python train.py --model="audio captioner" --dataset="short pieces for a synthesised band: melody, chords, bass and drums" --train_examples=26041 --input="waveform_16khz" --tokenizer="char" --vocab_size=45 --encoder_arch="transformer" --encoder_norm="rmsnorm" --encoder_norm_position="pre" --encoder_activation="swiglu" --encoder_mlp_ratio=2.67 --encoder_head_dim=64 --encoder_fused_qkv=false --encoder_bias="all" --encoder_qk_norm=false --encoder_parallel_block=false --encoder_inner_norm=false --encoder_wave_strides=[5, 2, 2, 2, 2, 2] --encoder_subsampling=4 --encoder_layers=8 --encoder_width=256 --encoder_positions="sincos" --fusion="prefix" --label_smoothing=0.1 --decoder_width=192 --decoder_layers=6 --decoder_norm="layernorm" --decoder_norm_position="pre" --decoder_activation="relu" --decoder_mlp_ratio=4 --decoder_head_dim=32 --decoder_fused_qkv=true --decoder_bias="none" --decoder_qk_norm=false --decoder_parallel_block=false --decoder_inner_norm=false --decoder_positions="sincos" --decoder_prefix_bidirectional=true --decoder_connector="mlp" --decoder_tie_embeddings=false --init="torch_default" --residual_init="scaled_by_depth" --optimizer="muon" --muon_scale="spectral" --lr=0.022 --momentum=0.95 --nesterov=true --orthogonalizer="polar_express" --adamw_lr_other_params=0.00073 --steps=13000 --batch_size=128 --epochs=63.9 --lr_schedule="cosine" --final_lr_fraction=0.1 --warmup_steps=390 --weight_decay=0.02 --adamw_weight_decay_other_params=0
Rows from block 4 of the audio encoder of a small audio captioner, named by matrix and row number. Rows with one number belong to one neuron. Each number is 500 + 50 x the weight over its row's rms, rounded and kept within 0 to 999. All counts start at 0. Numbers have three digits each.
Before each neuron's rows are labels from the 100 clips, of 14976, where the neuron reaches its largest size: "strongest on" is what is common among them; "loudest" is the band of the loudest frequency at the time of the peak. Only what is clearly more common there than usual is listed. The data: short pieces for a synthesised band: melody, chords, bass and drums.
# gate: MLP gate (encoder.blocks.4.mlp.gate.weight, 672x256), inputs 0-127
# fc1: MLP up (encoder.blocks.4.mlp.fc1.weight, 672x256), inputs 0-127
# fc2: MLP down (encoder.blocks.4.mlp.fc2.weight, 256x672, transposed), outputs 0-127

strongest on: quiet level; oboe-like; text has "muffled"
loudest: 1000 to 2000 Hz
gate.227:549540493546492431493463467443536474448438551505463572480561547447523408504593548562453503512468589516479495431550552465496483411499487478400542609429447541447558406412498498548531430532540588530587508417563457504381521447429634426495385508491440437484425525544551508485478444497503538471401507433493558580512395396566516569474496552492550437546483409488498528594444534550516520494468
fc1.227:548495476501494446535545517502567505517468499494502488511433529512476519520538484459554482474458502546572581527476418497548552447464540480496482427423423500464518542475545476529590478506483520515547473529517489421498585521502490463544506612517406558450483462460412430541525442383478580513531518452478545575509573474550477474504449440541503493506493469596486523416499606449437454502398
fc2.227:563537525478464503474415489518532468541417487483526475546525508398542559412496472557591373450443529540509447471574617485585409424507535553494526423528457451513611417475491481471550437509469636488470516569503569430464394509428502512498472523556520575405441452542550378443428430442539507442461497441359535494569544535505483430463507503601477530474532506472553534530536505485428612453517

strongest on: key: C major
loudest: 500 to 1000 Hz; 1000 to 2000 Hz
gate.272:495513456498489500533470511395474492455509525423605518558582526570571561428513433554489493326491588547457532405428465531555522429526546408570460420513475485483532473423483507492443494559502469411510449450491425495438472486509478473503532471543439470529453459421552570537557521603537510459473449393453561464503517506447475508522494518633529532488471443541523499536515525498575513517618
fc1.272:408505508499518540521421560516562477437465485441615480466536545563550473451550468399483463423466450517497519461531499525491495534515446445447559507496355466670489477513543497516470495514413549446564614512419472544516472514524422402500495520521489469427574506555504508465551534560519428535521504559506447497434435429522462517523521481436452482481553533427442488572486495547531493537478
fc2.272:557489534524542494466477528507477522473503556571497581478496486576515579452539456515485531513471581415463447502466478508477491497457544558418538491558541458462565527408502397476409506531431481513531482446490510514429492470495538537497491514462477565541460460529500403549518474663538492502463546497504567410506500439538587465505489520557531641480566501469503597557431495495567442562440

strongest on: thin (high-pass); rumble
loudest: 500 to 1000 Hz
gate.351:535528508441528414556520563487533527505495462425502573535580551426534446455475447545545523450491536504609529498553439543433548571508507391613574491428416507470505460438557486414435531488532526410538520463498466557510413444510450485547485459468432456526514573398474428441502483455463542518546516544472512457521457543473436436540395502441579566357424423414475501598562565503551512555478
fc1.351:470420468493517579495488484524465504474535535503407472545539452476486579518563519536451460526546512590470475445486528475526459559470580509431538534543524537587489478510420458389539417623487507535515546457614509514514501470372507510489518503538477388524512495472558492538504502521466471502594488448494544509436556437548502580573509417536537523469573527431485486440489489569448458495560
fc2.351:522463433550477564484439475586557521524556475478495500529449548567504501525480510522499484484509594555521462535485481445474549445506395460496491438484597433474395474590442532346436512522564467549555535560485497564488504477540524534504432515479532467500483629563418611474506587483509536471423435482573552549442556471482513500556540526417464465415494559510472580465448475503548466567468

strongest on: saw pad; thin (high-pass)
loudest: 500 to 1000 Hz
gate.289:547568533482438442483591530487497529539553509577537541426534407504523475412520431447510503504482475458451473539498461544560503530514598562422517414479499572581387485476437525454560517520483538503477471506495415524507463515559573579493522478499400486415439471470473529456595422515422532570525544497498595570533510466523480510481514497585529516473435528501491536486398555580473470498447
fc1.289:577520499456468511501511515505507507552579506549509506461488463535535515418506459482510538467524460474411480506545350544565485517500574538440550460533567499529393550483415587511457440503479491526546458465470426536485510503537520603475549506545447508481391463458486557453496435533394455533545482532490496585578603404532485529533498470488544534482468450449510528496424492530489595505393
fc2.289:489482492547389533515578507493503425456514518456514565535539400555582514524436389464413522459562365442513468439471545461570562474469472496501462543527514489576532508454534545623491530498509513561510502494408502459505452573581429576579526453519570494504573504545471586415566473486488546460498488516551506478524510506400449489499526466526481419637530517500423511560501533502529525471563

strongest on: thin (high-pass); bowed string-like; string section-like
loudest: 1000 to 2000 Hz
gate.654:461442525476543595471467495477522548454559433487541612472442489570486519514528526537544470524465414527495542553517464514494407458502463511492475493451557464507457539484536420529504503491449476457410553416510496512544417549423443461482521509504519521498542483501503521517526461516482568571534495473506530576542436385520476467491474585459539481534503552479586594483497568550530526496536
fc1.654:442413527492554556443506515539594471468513448579468558526542459531445569550586518486440496495484439456543528581550536491573453525499508482475460482539570540524550545558522441495525469473392508494478564445502434529525483489464573469534482529476611530483487484501496433519545519402459521417492549441535551577471422455548518468493474559436460427552533481494540581493431518512426515495541
fc2.654:428528447525539472432496439498504463501434514501406453557495459454540488551481544491516493504546635485536515575508469590613571505547612478452534443521551472410522474538516542513463507536497509550430489452488367396489435556511544395484466453492501467524501479452535490496426616424492435458485563450461475532485445471535456466515482462538569471551488438503488634450439534450529475477505

strongest on: thin (high-pass)
loudest: 500 to 1000 Hz
gate.108:496572492441427478584489527564463456576578575472428492426539443575522557460579551544587506393511512486493532539482507487467461480541444467509511374540535480491526519472507550433494472533455551535592545503580585437520513438491496466497479451535441491444499409483422501399575488502470511429524575593508475430500538495571510550545541501548515534491454442505468453510508532570457561533467
fc1.108:478494421579540491492488538425506538411468473455424539500536597513463460559447528557438510522449425517476554508498564551511460447522447514474490541571544542464486482574530469560514423519473371514536444604421522494504497470480560488524534592498513442566497504519489515523499584563470439620527441530525498465487571418453527466490511522463485426498546538463518555539490462485522447530491
fc2.108:451494521555488579559524535469428456584458493514439446420589470465527522530417379536471443546430563467433491475518404590469469565545571566563525501550435562451484543551525425493444558461547484440493474499527487548506556571581481479434475546453510517457477485597519489520536415640529458464473508513456419401492439586368453540500517519441443492407506408428509511444502488542509487480503

strongest on: quiet level
loudest: 500 to 1000 Hz
gate.3:537525448552527530513545453556445488463478497446535598508566489503562555611670516458545427510465528595433492525560536476564484499509452463539534481412544454396507501578441403516459518457545535518472411488516434504392442555562545568431463507489446497563461410568475594374506529497487487525466475503490486574559425473489527534402445505435520459575469525484455479506532510546505479548547
fc1.3:444557456534415416504514466451617507480522500551520506375477474516479493417457494574534597440529476403535451570539541529488492447536484520448459452556415616634505502491491476421427468567468518505531519473529576575480474478468416362536581532562470595539603605525513404575408465468532450541605570594481508431592462563521548460551558499526609558453486462478472490541472515528508497459534
fc2.3:507586471529380440437479446508449418502556460556509555468567513536453552413527539538638540538553505428452529509408482509521529584512509455593535469595474440450513510421472531514447420522567492589487468452493524511536473466595534518507465431555511457580535422412400511573493480581490458430506556538397474425537511504538476569460448447447582554469467424487495469595480461471559528397535

strongest on: saw pad; thin (high-pass)
loudest: 250 to 500 Hz
gate.225:552448517547458592505569453474550473400530514492429506521506504504423510567510437524460556486547498473460453413508499542565474471429528468470391469425518491481427513551451494430494416490501439439523478474450460541524579502521482533487524353424436569510541443493499501500519448432405537525462437495500421466523541519561494525516439481480520527458517498393480498522452514524489443541449
fc1.225:562493566494498354437502555595496525476460520497441482471477474469537500511524462481456519457498460505506508559492476488546505527536508424620454434517518423509602600424500538517612489495540509394478526583507546563433482478482524460496442472464412558478489478582451498458531492590537485511596572448505492456535525475399484375477606465488620455476479512542559452473468553550445575554605
fc2.225:499555568440546521505519516543462449535436487497481487439413547513472480478569489554534508582534472507456605582550534539545491518404461563509465455517529441565482562585472500448574471523533485545539536538500452415520456532566464522390506498507415557383517543509436527432536533590502516528540480439427450553459465475538461473450567410501422441510514455462534487457472504521454589405546

strongest on: thin (high-pass); piano-like
loudest: 500 to 1000 Hz
gate.174:535483437590470510554481488468452589445435501500566477471462513588539443483536458477498399519457381487481573470466416570545515438442515507543490619540469473497512536504601512435567516505474503554468519501597460461514543525551480486426420448520444480489517520502418491474531508525467535531475487549483511422445538546448548439505506537526425517421525452520507411566526526502468473498381
fc1.174:474550622483449515478639495585529416528574415495496531473572591429456540514472383517554521499535494520552515570581585575480485536584421484401488446452551479489524571457516536487455512447487545450486520452431576529448466569513467522623507488399506582539438546516454497570486503474561373527529502482444501492591488465556467528523515420429513446590557548546547570468485461419561507504510
fc2.174:521563558480509467513547414473496463472495428589554397556484444542571613526522500422382517483540505488514404512535442521498591512502542457439491476498416527425544537466551543453431504509484541556507552525501552389485530413563492575448589391519569504485426454424477472503560475581526542573611514567461481508470512452467467437544472481407555505452562449462506471509621567495467440498484

strongest on: thin (high-pass); key: F# minor; key: D major
loudest: 250 to 500 Hz
gate.560:558502454461471537509388476503469451498501554511480587504504547538557443522355493491466541515499526495431579538513506507523612385553475488517467523502512421428566545523516573397507407539563472489455553476495513471411513577439468503501560420510573461403416494518453558580563491497456529521524522466513513505420478463514526486525557536474394580512534549534567435484481513584577592494589
fc1.560:403512433499618534553508586479472436420563518553495511491433444502495563539512516554500474527462442421489578465439461529482490547496540438511548464494476558546463568443444496581434551534399467484487448432517530492519489464522569480524485527583514508546448494577538403492533458517455574494471465505516553525478537498567554542454471573601555502570477473520497538449442537468436532401455
fc2.560:494418390510573493555534614523479523455599541489525538543518530563519527565489479552550427528508486489481565473459476471549550565518437464528500527511528453463519581502506574579529558577461372442458487446465467447502541552513525482505542447485501556550512499556499431535529431448545563415450500547485422496418419415493502503489487484492518477510481509514470570569545533529504562421506

strongest on: thin (high-pass)
loudest: 500 to 1000 Hz
gate.643:538509509359466465478528457570542465517511582472477561400499554439445451557566515475430537455525551532520523415496446500572572485502554538394531508447528443492541467559558528480422481489594412458568464439479480506462568438568512500492537481565524478401484501455507446435524518493555502527463431573485497550504501466507540503461500541525451526528548507498494529528543488642578463474463
fc1.643:529532450558521483523517512535457491499498562465464448636435480547495398550441501496534544488532538424531554447585542447494466505526411561489489435511535580470532586503445514599578435580550451523538508474514534549571511481509522480487604446504581514493534511442505401432441444630518577531465490572432497499476502462491494402577536516516503591519506496480549535488511522544517615512489
fc2.643:483468472558431501479431508579512501432521557488517510541446530594506615476420509412560511483478573503477517527421567485524561504550486557441411426520440474478469628454513547494493499376498439510498572371502517508473531485477538541460502546499482453490459580539503510406466591478501450449496531582500483519493488482463482543534504532625514424546455497510450533428479514507484503524493

strongest on: thin (high-pass)
loudest: 1000 to 2000 Hz
gate.190:473558391465501493524453625612487440526483497495505494507498544401565542469488610478480544494537515479523523508440424529476486459547554439489603457457473511587494463508548432500509474504467489496385469568493462530395480544551527540596523466476480528458479436524529466496503378525546562547560534497468475535588527449543549507518570543420456476565478489547517490499474492485498534597563
fc1.190:466491557484449459519419437436529490433353470580529525512424423533495541456521555500404522513604527509544446487568520476514459558527502543429418438410551435518504497423467475497512422452482526463443515494497535449476592452469503425453460476592521403533527459458642486487419460427456515505452404551492394521454574533502507527475429513475478479483561505504548421461532487496535481555530
fc2.190:472531401538515533525420434544416563425460478491605587506525564489424519501451560393428483614428442524488600430504561407518557446507533422540561537471575454504444534510336559454478471462474446463529487476504401574480508488483519514535537525453482490506480489560501562464474490468515402577428376522511475466429544525541656476505392514486570509405509547531505492538566502564578445529583